A small self-supervised audio encoder (BEST-RQ), trained from scratch.
Training: muon at rate 0.0023, 20600 steps, batches of 256.
Data: trained on telephone keypad tones over noise or synthetic speech, 39062 training examples, 135.0 epochs.
Rows from block 2, named by matrix and row number. Rows with one number belong to one neuron. Each number is 128 + 24 x the weight over its row's rms, rounded and kept within 0 to 255. All counts start at 0. Numbers have three digits each.
# fc1: MLP up (model.blocks.2.mlp.fc1.weight, 576x192), inputs 0-95
# fc2: MLP down (model.blocks.2.mlp.fc2.weight, 192x576, transposed), outputs 0-95
fc1.167:155135146088131140161144126143119103128119109121107145125114116099108113107159152136111131135091099105119113149169161119095120110133138101157128138132150107122162161085081144135126144127142125118137077141128114121106132094121116131173138045096096128116117133137075119127138157098139118118
fc2.167:104139120110131176098084122099124138119071108151120184124163162145097115125122160122120129133142147164145177135132143135153107165170093116117167107130152123129148144103164181131135109134098113137114141107135121082161134140183142109129131129107137093123125100183151111116138166123124137078
fc1.168:115099137158134117125153151111081133120133125105097151198105169143125108121138128094144156179138104103151096115097117076105168141089145118146156136119109124152110109135135141116146104129129121106147131131097086138116098143124123081124141106114090106145153141134160129167126127107161102163
fc2.168:167152147141095133140135104169133117140144146134121103105135125146105093148140146150126116113144127087124132128121124081162131096107103084151141109146065144153128112165144129119178111114105137056137109144127135152137110124100133123127089087188179117147107137067149069163126162115146148104
fc1.169:110126124099192128119130114136116136106074099121111127139111174148151142154129107111128128079198115093139151141120133170117126136109125120143179126104176125140122089140118105103096123106139131133076097112108127157129104145117107104144101114099134163113165111099118114121141126123130124100
fc2.169:151140118123125144097102131118132121132112119131125107132147095121107110103170185100129118121136144177082146140115098079132162126173147131133141169129115155146095146155150101124144113140130136115166146132118153111134152136102102156087171116125110144139133115133136112125099071100109140149
fc1.170:073125187115143109129122132126114100141155114115158095169110140124109123108122113099154135124136146138141120148122107138130132123137130095101104105132111129074150119117118160110138148124099095094106155131124100114118108106162104071128107159103131109150091138125118150131108117102094137108
fc2.170:132140194134132151089148111145117120101124151152149200111146099116132114136131167127143135124127075122130111126139104132131091193117104167158124130117152100180123138137131116101104120151135136131167103084118134146123154130149127117149145115145112118103152172110192135142140146161084158134
fc1.171:118068140154157160080119101133137143127120147114155144112146157139107122147152127139149105136102146142091087118138109118095148125151157095153161111098105173099107128156123196148175152116095135128110147135090101135083152095100124134124095118147128113108120118115114149129138136188091112111
fc2.171:178151094137100115095127109079146119162121168185148143150152129103134128117111118120118135137111151135160122168158116105164140121110107117126138117121178121143128072095122158113084143117121137097099090093101139102129118150151145141119135142113087109139127130131119125158127072174138117123
fc1.172:102145138165124108056119147136111132120075174137119145114114095134154100068139124137111153162125095125106176144106103117106137111080096147131136156110145130114127158136093103168160090099105080111138141138157126131109144154117109159127141141107115111090088158128164113148108137133105121120
fc2.172:135122115078140166158097119118147122124154099107117145123138174118098098156103117108165092127157180169118134145123109116120129137171127132117145123135098149113095086140125154107113152139165157163118101128077093165118101090119136114130068142138176144188122119121094136116111108112156108163
fc1.173:158100099147117170105130146100061109113147141171120109139157121152145121156152165124133127130175149150089147141131102131161156119081117157120166090157087093138118141139140154128126120165139157172132108109094128146122102125078085082102107152111111127148144134130166103136143120120109178138
fc2.173:154114134182115127108123129142129143136155100105131126139138121119113123066177099135094101150130119168138105131149164167149074137088095154136140167104161133146122092176138118090165117124089066087156147132093168136136183160116140112089166128123134093102158148178117117124116118104119126136
fc1.174:116100189127118153145109116122111137096120123129139111118090119130165135166163161106110111120121143127145161143115114135162144155144085190083134132117132112104127128119151123135132114169114133149129135106137140139111111146139124090189156099080071166117108087123123131117141109112127098097
fc2.174:145073103178135151077126104129116143133114081104137128142114122130136160089093165162085156143095112123133128122175169135093147119134144112152086135115150095133154125128133135122165124143140116111097105150142109147138108152137119124086131156119141147166115109151123130114132147122126121147
fc1.175:149100146144168115140092124148112145119106142117096137195163123170108153128137079082093137126142125121147120162114131114089129102119120109119159118125149117148120128165086128104165113117129132081111144158175101107124089140138129141137131133144149105122117139100122100112129113119137106143
fc2.175:098089120108119078104127115139123132139121132152114187106136150164161147129111123130101162152113123114126135099132148133104154148124121144140148138118108144124148145120163083154114105130122095156126087125106127127133154155147123134155145087134148115111116160107091139120135105152107082087
fc1.176:120097145118094107130101162135083111126141111093111127159139125116141129122117096093115108116160138128123122121082119085154156108161101161166102097114094158110149127080127159115146146124138111128103125096112136124149127122127139117126110126080139118125127121137117157170139139126142141130
fc2.176:143137114120158152116144128149131174110117143109135163097130119136130140163175133137142138112110185109093116122206149140087109152050112081124154108139141126175135119143128095105134098135096117105131101154135086148114128132139116152115150157119087084142120161122142150136115140130090148096
fc1.177:154090157107138141114135125117119153167119114118147105094115113131157099132116155097119090107113116123087137145122121109127165143137172170132144108108079091138134104100107152152094108127141076096132150119101116110098110148136117110145117105144133084101166134111167134157151148132138082116
fc2.177:118113171159081120122120104146110145124105098167106097141159141135143141125145111123148152159175115131147149129124144145123098130123130094176106104085165161083136130146139106116117132132149083156138065156142128186158103120152142124110091105131099098139087135119095129121105101099132075159
fc1.178:163160095164078110138102124067116126118138134146130141080153101098102159118111142138127112177110127137104086135139114081158125164106108149124094085143104158103100138152143132137122136106094107106158160110113103121135118108122110135139123166108116128120093139114137165083065131106125085102
fc2.178:136127104184130100151110101136141124128153164095112108134125118109136142132134169081126167108116059111083139126116133120102135142145109155147102127101113163106117179145098143119152120125136151182164151132086124087155099140126087119128164128142156113097155143147130146114084136157136157103
fc1.179:128106129127097156123114101145152158101104118099126157112144090134159159137146137116151113158115127140089092137131124086135133158121075108098149112158096127119106124109137155109151094074140133130120116100122117127113143137131111129118100170147114107146109119113088112128147113190133158129
fc2.179:112145082099093194176112118098147114145099098102174125112125133126183124132146100100131123114144076169111137099099150132122173123131118111096141154164132137144079152158124104107149111137109136128123090121107135159162135136124132109078103145083124139133119135105094106125133140135143129124
fc1.180:132122120149105129163151106112116094120140159116078099114129161130141162143155137171115157097100156131141120105102107164122148130120123106060131160165158171116163141114114121140151142174058124154143127123118146125114119140071165141098151137129097135152141156132129107102114147133137121174
fc2.180:119161144120147127169155112132110103104067128116068101126114131165111119160147115138103158131086127143129119116131146162126156146105087170060147149134133170142123166162117127145183103160082097123145131094104124123119109127116114124091142120145114133142109134149099113095101175128155086137
fc1.181:115133173130100068097106102082107135165146130133108130135143102108156142129132092120146111137114118125138124162123123132168147140152125107104130118121171164108145147134132165157150123154082088130126122137173118074066116151130114094160132096149148127167105151132145164120085155121114106132
fc2.181:142120127108123118192135130138122101093100163087161141102162181129133141145118142146116144147139121115135156069115145135130141112119150148121123130100095114101111131107163083101148121142104159120135139100137181144144149147148153156096129136125100089123110172133173126138119161101092128136
fc1.182:138102135105151131119151133122144091125138120129162160125143127162112083124154097130079136104124130133105124153136169118143101102120085118079127191105174117086127124127077125168093141109138143103116103091107102122113121158128134134133140120132128118127130121126076115148130143118123119131
fc2.182:148116139130127181132127109111140117117125131151107160134131106141090140126152091124160138138132156173135122108078133125159080113126116135135123140147118105100116114070164197132131072151114143150157121125148127110138116145175162145139086137158113117115156140141158127097168156132128134125
fc1.183:166112116100100100095137111135134127107133095136154145113143138094148153133162153151135110102127142116162151141106090095135125134126098166101155121140093164119174151173146111123165094115123117154127138102103112093085122129130117159149131086133117118118134084122129132159099115111121127125
fc2.183:143124095115073107154074129085126137167167113093124138150122093106127094115135144073102117120152149099107159140075141194123133165119148161144083149120134106150121112186147143142147142155152142131149157155139151132126155126105113117074126120152135143111134154100152135118103129107120132120
fc1.184:080142135106132152095140097142115071105150115127139153157147113117101136195119124113147075154131112137141140142106180125114158129148164125123104125122158139137145150110141077124118141134115104106188095058126134137125110112134104119141117138150121126144113150156078090143101147112150102076
fc2.184:117121136163120098109137095114118143135117158161122116114079145107154183133076135117115153107087091146167118154114123120192138146098107148111133142126131121126118112108092136134172137130114132145086158108127145159155119154158141136135108106126134115097118139131181143140121131127078154128
fc1.185:152137133127111135092110111133120091104128132105158113124144157109146160114147104122109131124128121110100138112108146124130162179080167080116138114086090130101102104150105165143101135142138087121139126153124106141118137179102127099160113172144151099105178132137148107168104116122128120136
fc2.185:120106116167136097141119144104106153165092109136133127091131150118113150119074121118130117153141085150144153134151138085141109145137101103113125154127170129145132147146136138104124096146140106093106133097123085179155136047164103175101126137144141135165151124134107105140099150139151130145
fc1.186:146121144133114080152135161112143110108153115131110138126088096119147179139179094107160161097140132101163156140084103130081129101117121126120149142119118143112095077133158142124083121128124106139112127132154075122135140134118109132110127152133169118126131135153114094116166150119097125130
fc2.186:152102119137108155106099162106090101118144126141125129150102124086140144133113136142143117122141153123177119107102129154090161117105153127167153148105160134149140083137149113139128136114153101120172105128107121170128129120118078103138117113151170156189165105120107153110131137133076118130
fc1.187:175146146130120120110141129084136118108097111138159119156108158128166157161141120135110145132133156125096157141138141099095115110128132147162170137117118096154121077133128131095108112134116158105112131098103132114116102083128090079159105124130076162082121088085132144112098155150169124126
fc2.187:123163131111110135144146085121141163105153109122085135141138137083178133112143142122168111143165102121122092122167138089154112137151092134095138146136150172103085117139147089152137132110110112094148099124177108079142141134096170148135116155090116133109110142146124130133144133124128134144
fc1.188:104152187149135090149126098090141110108137142112170110150125174119140146125105149081146148130118113127120128135109115133158131108129155143093120119150119155168135157117087135118098102133127142120159067136115114158084112125139102099145136074188124103145106135114154116103116136164162141108
fc2.188:103117121048145104138132130134166138100147122117138101145113130131112089143094108140121096121119121136140123139118113140123097113147175113121156121106150107120111115130105132124072167144145099125158131204108163116149074130112119176113166123093123133124109143116110158159166140157092104138
fc1.189:123075124141154151136154120078126133148111118135120140124123131148136171103153126147152164124106127129113154146109105139095157165131155144110097117158088145182140101116110111120117129124152167103127142144126157150148097131130095129094144160154112144138141159123129106133132116078144139125
fc2.189:110110079127121130099129123123111134141125123065155131159126111142135132130139074147130176137154150146099111097167138108130127159175120136130130130109098127111116146129113143115083159092143102167165126127105109100140145115122195140134161115157145150155132100108143127137157115114152117121
fc1.190:131135125115086133139086145142092154117066093145105186181075142129131113156159111104153126102110146094140123112155073095094125158101109144148197138126083106125122142119134105116165089143115172102133126098125138119143124131137125111114095102132131139124121155100165132113141159123106117141
fc2.190:177093117128142121147160189138123139087168132152096147143120127142113122154105134083091097086145106161111142133128117152106120126152099129068130144186107121151112146126157064082155121120100147115133145117143135122161125157120091106106140109118142135154150118131174128128127140072130133115
fc1.191:089092144132113138157093113073110129121172131117130165134111123140111153148121111087113146145083145144125084099121139148137148138138164152112125105139155168131121165099133141141113110119121116091115100076096122111106134154127121084171145120103132172118170131125134140145116111117127131133
fc2.191:183136103105113099161174155111146134177081116121147140074081125131132178119151142153128118134174125137069107171122147089169091091141126146124111124125101127100139136113100169129129100144124110107084134109134140127144132118143136128101122129139105082129126173119129141132157117118099135144
fc1.192:110142104089141101106161150133140144106088109158117125129106139108074147141126171136151132136126107119140117104096135126123153101124117131143128134144127144095110117111188137166097151125147128199127159116081137081115111158148113114163152071086114142137163114103122113095133140110113125116
fc2.192:128168108102144131121097095110140136104113114150129117138173114121183169143104110106121118119138090145158107169140093118156134128163118120129105107148150144107146135120164112133097124102095168106113131140114162103125164150155139127108163092153075116166152087142117136125150083100108094156
fc1.193:117105141092140172121139102140098081165112135132130086145129169119116100155156087114158130143163137149167089140129113161138129115155159091111117109131119138140129155132115134126098141146107146143121106104107141146126152130105130146100095124105151183197169152128173107111107107085140106112
fc2.193:140163134160065145145125170129127195111147110105129163120159110134146136098145139123100111132126095138088128100144115133115149156096109187129117170111144098148117137108128142100135146094133119072111136179160148101141124126142091134132151132140070057086130094139167132122185126141146121095
fc1.194:139105132121094073119126152150103110120136166093081123128128105102139160113149150094103120134110150083154140124126151171097142098122115084142120145128112100117119163161093138130072071098139149125143122117156126121115134155100136110087147130101092145194150116123099171112157138171152104131
fc2.194:130153100147120161112137110095115158124116130144123134176090138138118103084154145126103114111174145126095122107128141171117131158121152153153144077106159138116170075151134122079109095147177097162122133150140112133124144168106163131131113091131116067110120123149179104135081166142104104140
fc1.195:117110111169118086104131116105145178154131091111115136158105141170159175141100132147079115116140108164107111150058178131106149084105098125115101129179096152085114127160094145161121126111112141130079133122115095102121117171115147107159097118142110118111120104118122067134140145116087102124
fc2.195:154127141126177116135159077123171162178146121126108129109111132125135100118155143135092141145163109131130143148093123151132143101098131128113084072165145109173124120118077149126118130128116079156104124140124130116134150146078131130139108087140132127103142173148144101104098140101188132144
fc1.196:163103105131165100114125130102112136109105112164121124121093132128077140101144085132106130123140122136128161116098104114097085113137140142151180075124107174140102124118106119124120131133106130104124128129112093122131151118096116123076124139119112175147093136117100165164132163121102120114
fc2.196:144087100155109089073116128092165113126086156155129111128170116087170087120113167109139094155094133127124100147156130142122130080115101156103119151128128103121171150106126127119139127123129135143143147116147110136112121130118139087146089095130167140132149184110135120121159144132093111100
fc1.197:137117105122093075101155126151103121129117109111105128158129165085124146153129185093115198098124113099120136129127102112144112139103170114095132105131118112111124124100155116106117120092105165145132096089110102118137117151127129133145137099100134140088122136123112117117133145132117088117
fc2.197:159124114141159096095127081126112140107118147139102173129083166110123086145117151115110095127167124129126124166156129098149082098144154105129156136101137122123170118101131187104101127147135160120097083110135121118144144170191152145136136118088140120126098076102126156130149156099110136152
fc1.198:124133098073107129120138154139125124152150146126164128162129112157126173128133141082114142138089092129075149119122076103129122153146151137091122129125141154167145134109150117108150059096144120130141087150158104080119132117143161118127122135139135128100123159115108145142097156161131126134
fc2.198:155120136107103160123176136121114145122150174084138134146130125145089161101095149132118142140065106106102130156085090183125083095120122179145136103115155119131144141159150103116109110110127122152116124101144126087097117154170132126114097160148180161105130068147121094137100136159122111167
fc1.199:146051129122108090134148151162172104110109097098106104136133138161132119106096103121116129113078138120132138108110122083116100136115170122127128093104124087110129127125127130121080105102143162099076116119125147171130121132110125086122119111092128092105157118107090150123161111144093117130
fc2.199:138180104121123150149079128141126134111085162104133155113118147132124140128179100097127076138138125137088130137118115173105157100133116141101109107135133148138106143130103111133152145114109090109123087100085114105080095169083132103145138139103176158161134167126147116099134168156158121136
fc1.200:114113145099104133117131162161156136105123137170123068118181126141139129157178112084110101135137114156087111085135134131126077145117134119103133134137141138129137108182174111130130139123170103115155072089109124125112073106105158095156148136136104126170157129117080106093131123138127103145
fc2.200:102084109121095127145127129159108106119110163125151108118124081128102158166148125134145136077110121157131168114116101136108146110128102099135122157075141096145156111116129095117150127154156123132108101096109101126122105117124167129108142092175125112092096161123130152127112135144142093085
fc1.201:125134133147109139094094118135143139127131145138112101134113102103139158110146146123125109095109173102149145162094085075130114128126171105128105116143087119126084119115108108123116082150125149118126144134133167138129139140109142115156160112126078131137150129112082077163144154149140119126
fc2.201:103145140101121066107136121120122137154147093127113112168115121114135139099142105172103128132150112122134084100131125126139130119110153119141109163105089148110130149141106164120114112144131086157120145111097131143140145109154099160124159162102172094106105132133118111155142151157125109120
fc1.202:101109145124107161108113111128149099142166099074136106158107100128136127072093115107092157155184093106099146128160111140110111151100094116106151177100128136102136140114131127146104108106106134095152111113124148108178125106149156124117199106111152095129159108135105146146128140123102105126
fc2.202:166141126154134142210144102118062165123129135137129078127141138155155135145120121130140121119128155123179136154116121070122155107117147076108129117121095128154137164126109152137109169165101134143096123108144140080083121132150168163090100137116148121157111090128140098121106140107120134137
fc1.203:107176127111132123083107164186174115100129124140119127120131178154118154111120135124085139117165134144109113130130152139127134171139128130104160120147091123110118124136125108145119112114164112148073120048107074135139135140110152109128114127145137140130119111169107138081137171142147169130
fc2.203:153109091112122140137139127149110134100134124171138093078143132105121166143128147120094153145165134103122117089125132092096123127101156190108100156138126104118138146130180160155140144133132149120124130159103147089110141132113145127134135138128075148100100125152128178075108107130136161103
fc1.204:097123148091134166101124137139137112178141139145166165106145131097160209117101105125125102166095163164104108119122136120149101125103133123118166074139156148137118135159146162105127109202088124120152136116096123115132176112141135126128129139094127131130094119158118136145100157112136102116
fc2.204:130133144104098143107118111117142143067162143139095060145124123102169134156111136149121128172110169124106155192127109122133190139113109095133139157111147132118088145118160123171131149117145136190144092121154140190127139087111090149126180090144113142125155101140134131103134085137140127143
fc1.205:113118158147137118187161126167158148117092144158186105136094116136088122115138069134131131084093160156144137120102090150134144129075100137133134113127137136144129121175110170134142135127152110153125120098124146114128110102153122119110118177131128099092147125110158137161116145107150099140
fc2.205:161119139156163124140131104138132159115159092139138110147073141107117122097127136114138129117151126130155112127097139130144154148170130142145106097152103133137150122125102137083087113111123136129143147109084188134126123157105079174110160129130093112087093138120135123148091114150090118123
fc1.206:102129167105131125150145097159116113142096096133142194129114152129148160145113142113096058092119110134112114123150109145129123109103147101143126155138126139077132156134145131136127101124108128145133091087072133087134128163156117127116164101111088152111132143132100136135114175146139122127
fc2.206:164157162137164154098142179125121121123115139141147131103123163088150186128157133155117089121120110127102099121116129136174142116127115091159115139128142159142081144118101108177111102075130119138150116108080161162116091121079139101150137136134123141145132124149136159151121127160116127142
fc1.207:137087117122133130117151122189156090135115142150171124155152149124157128132124132124062142109178121135100144120106096111090106147133131122149152149121145160133138113112142137129122148135123105082118124118152156136107132152086146106161154149120139163134102128086119121110149161096138122142
fc2.207:123149077149116121171064100142110134159113114142104125111101096143103148150117087200119143134131099117143141142142137126126163146135120148111162154125131117144163133121107137132101105126124149105096119091115175140157119122115112108109132137104111141110146142148151147139132142143135131170
fc1.208:166141119117122118099132117135117126133127100149125128138144097138133139141071135101133097143138101123141125124088106135141112165158120185129133101141142079115100105125152133128105126145141105122095131122152093122150118183091148159124111087168103123112141106111120155185122137160141095118
fc2.208:145145141097122133129115144101145144111091114095120102067154122144144121150169128143111148152148122132137135149142143174115130099109127084144098091137120189102166128126107140098140125103150143109122102169151155153122127135126091102153135163110120112139108131138102116095117107106126139187
fc1.209:133137142127112120136093135126130082113121115152125133145118108103090119092131078120121087136102142150149174168109118067110105089090117125084128110094158146140118118151137137142108133113129152133100113108139113161112118120129174080156093135136140160079080145155106107177112134097115137092
fc2.209:130121138136101165099140133154101140120120111140148101134109133129160129143141155114130121086130134115110090133201144095150163112121112147164163187125122117055146146085107123096105079100149104116151124153105128138095091143152104125115156127135119127118159130125158097120111142154124117101
fc1.210:108094123112141093179088108140126115125097138093129082115101116126153110091128115117125106114118167144107106100125138125092116114087105107120084091125114144134152132109110180106109092124170108115105100120071140102174128100140121123141140097127122100066120156128155119121129130130160083076
fc2.210:149125090113149109134098128125104177119135101111108147082121093105157127120097136122119155143120094166110117118112165141133129145118124138113107108112152127158136136151155137087173133124107135087112192125161158130170160163151140169147123086134110088116125154111094143152164130138135135167
fc1.211:157126159089108127141134095174153100070131121137118097086093147165156129142130124085128147109145139115143139159149148095113117151090142100163137131123143144116133127139138158120103136100162139092129126144110087149099124133136117137107125120139110144181153138179175084091116177154136096108
fc2.211:121110165155127192114147157147093093142153179078110076134086163111117091137168139174156142119162165129076134138123112142106160106100165162129131131143131138116153148122126129118122140152137134113128118131165112100123160125125166162114082086157117145114130113109109086123110115143136151150
fc1.212:169122163147168127123153175133112147130164144170128119130125162168130096136151138122152142135137124095155128129140164076095136087144121104103122112112132131109144134086128160142114094139159128145129118097087156110131128128121105141156142127143128140168121114125163142124154155157120090172
fc2.212:102151145122143126109149137146147105184152165135107134150100133141120097111062149127157165117120106074112156121141127125138134121109109113097148114145158150142114095154150131087141135127107142099154124127114124173106091131151126111162101144180188116164141133133120118125099129166119135122
fc1.213:118102139101102139120125127167114119126119194144104090114096171126160149158138133130156112125148098125113064113143109111155121151155155144102157116120154150113098131115129114151082098107142104108142113134181141135109120153146131131106124109167141122157096154129162128133103137155146174140
fc2.213:112106112120162123149105134142091198156139090083142090125140134127136120138150164128144124096103127106091116136144099110178112120118147103140131126125164115081138092083104170121132138153110088094133176132145130068121119125169137142103159099148150076096102143106128102104136119122155151159
fc1.214:135147132154133125141146124151108111128082114120109150139150071099119155136155161103108082125112129152164133121105123141130114141164115136071111089157121125119117142169158147121094132128122130084112133125148148153140114103097137123124136124166130134133104142131177147166104108144151096131
fc2.214:129139137134129123156107096162172087105139105109102152102133187109127151188123104128112150131109121107132121142129143165119149098118117112136117152144132110115189125123153137119129125085056093130112131165158100165064128122162141128146093097146105132128097161132122093112097114167164140114
fc1.215:132108112102116078177157100072134116113138172093126112171122149172113113130129115131144145135105112122160121128080133114137130126163114098131157097129114125107121100095115154116131102121131093180096120135130120113128130096113095094148070073143119146155165147106116138114155096133135146137
fc2.215:114112127119101141097074154148143162133130109106140150113183119116092119097124146108126101145153149123113141107150128132140156153132127181132143127135125159133148142159142101080089166142111124102112136100065153152115127166126107146130146125190159115186094125146134116115108128123119156147
fc1.216:068097152098116166110137123138138131123122115131159125155126171182127140183131123115111064119121109137146100148116114122136151134132105163125134163094121110086138163108152122158104141097119158119141086104109135108143145185135131148121108094090120141165154124151134108145101128143118132122
fc2.216:148141136101134080107138148079136126128147127175178097108164140138137160129143075131104146144121110142070144125111092128135105144145130119123085144120132119128130130114143110109115098089107110136143124119116149161134102194117141114091135167142139131158143112134105099168114124130123139177
fc1.217:111151107132142148146120106111109145139094120131139151093173135126135125118139104085119118180125098110133107134153136116088136160134080132163140076121095091112114120133171138140154150156139171082140098161182139198099133118116143078134155161168129139141160142144155130149137126085163097133
fc2.217:123102132117148101183085119127160097160088143133129108127139139108147156159140149136100133104149162106132141123125138093080124151103121157157125133133140059140111163100126150149113127137121138108122093148118140155162174145192136123096122160127122124089148139165133144146137138126144131125
fc1.218:119120149130133132132161067158163090113125173126115155180078162137140127092175147122106160155097134148151110128130103118140157100116127106148142127169102144111106157125140098169119144161118156147101159150143138121121098135142134120109141150116132184138095113123130130137143149133146140147
fc2.218:152129098097121134122112154144118143042142100125125145145122104160108129133101168121138158092113143180129116106129139120119143090123096137144124161074124140129121157140085137137135168144092144149113124142140110143171122139106127183117078112156142099136133131118096094137102096125143146129
fc1.219:135075142145129149142130096188127135172101161115151143123120128114123108087156149130112099108146148125126117098089132133170104138098123153122147116140141163156113115122154136118129143080128133129117115152167137124106089126160133097157117118143112099125174098137172123098131105140111151153
fc2.219:132108165131183160118161160131109101131096135069109131135116151145106110143167129190104154141094132148102140158137148107115156165141097120123133137164098125083172153099122148101107123169148103098144148122140108095134112115134130143129132126100111167094105122113100135119094171150096118128
fc1.220:102149143122116124121153087085134135093131121150108145133101087135099084098143102142113159077144108136103087134140134128123124155135122161088139106124153176113107154102134116101087118141107195156137132103148115114135130137118126117142099102092154106139158124113133142124074124128102092156
fc2.220:089117148146115132147173096089180124163157140142094131168089106125153180148167138116137087105126081148104153114118141125132152141133150144090120127132152187122147093114103151152151106127114128142119138137118118146122180112148142127137131157136142104126117125126110099097111104113129127169
fc1.221:151137090072096127115140131158153128184129079135154118125132133098125101119123125075113120104105183086111144115127168111164118162118139134136106106116144101121146160138124144124130138130093068121145102160134156128121136110125195116143086098122103090124141137157137109111123175118127130115
fc2.221:143122104153145107101168108117129148089086114103160106145104085128139107137149126114131161091159111159138131168136101135153141138105147124132119131119105136114118112127129117164142157131108119117121122137090115178129125139149096144144082151163091102154113130147166130116147102107121127098
fc1.222:133124137154127093119152126134149115130148087130110120108128127090082115119153134118156071128179130116132152081100107126102147149163138158162152102103130138117137114140109134129119101147081126156131090092146139168118151119133141141130143133113105124159096123160141140120098165113133106128
fc2.222:122125133161138123124158130159139168099102153123075086136106138150138155106097135137116121090081091119142136131112152093133104129099161110099091188091123153138152108159145098088124121129134094167138132171136110165139105136141131124075182115119132124112106140126115123172167159145125120141
fc1.223:119134125124125088109090143098111133098126104096141127121088107130158128152091175147124124118150121158138143169123141107128116153131118158122110143115097127135121119099113098164133077080150100096130131120106131114148111090149096081162139138084122129110125116115160077101132118168114128125
fc2.223:114151159112092089107105104148141142106126133159083138147141103099159131133118157177098116083155141144103100158189155155159101105131104133104117124101163145151125133115143175168148121114123089133117180116109123182123123151079137100127141146109127115104113142140099125138162134109121181169
fc1.224:093114152115131084131174124155096113141118121136141135160157133127127100161173136177139152085113133091134097102135146159170144154114124130146152080103127143149078119109152140133186103119096131121154140126147091130187132154143110090105097132118111121094138112121091150132137151141130109176
fc2.224:137135084120111104133136097104131144147156139093127092122170166148129140104154113134118123138139098123172128085126137138142112159130156085141157109133132101093141186103131111127135197122169108150116116127172106150137125146073151149125149098144137148145108121100148091151130141108087146071
fc1.225:115107105131097107144129151137121117120128128152103107136139163114165112127182119146133116099124088097115087160125089126127119146133118069104093093131117147109132160145136145159120122111109151142121115131124161162137113156140111132123128174126107106125130126149068133103118114149097081139
fc2.225:096123124138129126129155108141133094164157125111123135132153071164155132106127094085137111176140103113148154093121130164188146099144116102120153136128115079142122096120166130094154134114148115121083105114110146103089132126087124145129115103151172140152158126123131131141135166134159095110
fc1.226:137106158155161152113147152113126136135161107115107115142166127075117162117086156104142123129121105176112139144072123107145117123152110141115139142130112160123116129127110116117160126116170090128119106130163127142138102103118112144115141084109140100093105115131135159099106126136102126121
fc2.226:118134103129152171093143140139116125123173139097077109144112120107142137167156103080124124116122139075145116135152080155092153114134116106112126144170130197141083120100109125128142151122126136172113156100158127097101131130104121152169140117106136148113117140140158141138129158147125115176
fc1.227:117089142079149092128139153089145067113168091151081129123116105090113114153138169156128160140112090120160131134123144169121116134121121121117120132120135105133119145126162103132108135087141108137107089134141148098157123147126131111118114176150127135144121153168147095133110157129144163101
fc2.227:137140157136100126106108101127143161113101164115103128140161111115102122079109136115067142151114135160116119161098120139098124102121104113156150150126158091115126087080114179151164146122133165148122123150104105144157127120100119149128113113144166128125072143152115142125154123121127139180
fc1.228:130110123139095169119157126150137156117176104156154088125115123160115136114141160106098107127140140095128156113152128125103113180140141124072129125054116150186084104162149172117109133116116190119111125126112109142135102136171139120118150112131168132114132127143157113152199133109146120165
fc2.228:105115143093143114175136150180075130129123180161106159158154142173116117164131171119174071142144150118149148155143146113101115152135120138139171133083122118118122127153100121141144110097131125150139117113128089098086151117125140117152074132088121182124148153125151176157163122141130137155
fc1.229:162135124146109112166150128102111141112124113068124114168077069138139134148136144121110121127127133062152121126134080156137125196112134139125108108124154177140176152081151149118114082109102142141109124121141093144125140128114137107122095176123131124153126100115126133135131083112111121115
fc2.229:115135147133131083118131139135124141140145130146125109118161127120154166076129076134123147137114094182131147139099088128134140133110077060125154139143132139134102138084141099081122134131129159112124130125103110096098091131133087157118134122147146131137119120102074178108141114133119104150
fc1.230:126080140097086118177124125141124114130078114142159091145131086132115127115137125134115116117154132145141098094124132117094108129114127128101130107112137148135120100148143123180139121122162133189112094108106125096141113121121119073145116117149154149107153126118142146135151141103123111142
fc2.230:148165122108123149107167165132123173120104124156125133085163140152124151156162105173146094150163135120119147128139148090150162130137176098128133134114131117127126119113135162152111130174111100141126095118100100084105099131143090108150121130123124089132098136100175094129133118079101183151
fc1.231:128151108093117174130126122105151176113125142126099099123068132096140134123131144147126080138115158156134113140155135122118127152130152140138145134170156152130134125131113099158086143118167155144132128161120167129131153120118149140153103086135146146136155079159100099137141115140177140127
fc2.231:116111070160144165112104131128124140150111115149118096080146120100158138054124121150136127118114120158118123128111067118151084119097162131150147086124111088105099106148142095102095094103111119162162160141103157126122095138120130144133125120075147123171134106140118122130152157113158135110
fc1.232:118107169127110119106088128111086140139149106142120133130071189124107141130108115125097098119131133134129112125157112137121091153136124108126148116108133112166132122107133089136114133132139128118130108102117127100161144118103131116140137109107159151106113173094085108094101181146164069107
fc2.232:139111146158112137137117113142152126123161099149132124063136146147130108138135127133121151121086125146111100131115113136120118091117106140121146107148111138126154134142135099146164136145147112103115156118114103115144105128104145109121124142131176149132123113144091094103124130127150127106
fc1.233:125100153096117107132119161128118133108091144097100143136134107115110123146139109148084118113121101157122124136126100119074173167179093143127126113129123166135117129091126131109099149130137128109100137139130138088123148134160145087125138108099122181094142137129094161148097149212145112142
fc2.233:137176107155119131117094132112087128121163126158172142148116122089131085112115135163115139133084131119141104119133128175169107099135113143127111128136134134146137125124147118125091109115113124117117130196121119113153152121108163108107116172162119129134146116110159140103143101118144142144
fc1.234:128106091107151092107172149136075079084137103122116111122093143126129123115134129086092148138133116146130156094127138142129119134150093116109107116122111111083103117094140148109136123131137123150119138155152150125110149080125128124070085083106139092114133118107114146183157105123128132150
fc2.234:110150155152138112140111136168109154104140143130142096164119135158111134126160106157106110155122121154159120127153106164073131071144125144168118137098139136076148127105120133160134095140141141146117157116061134110107112134104097065123133104122138153108138110145129150117121170098139086119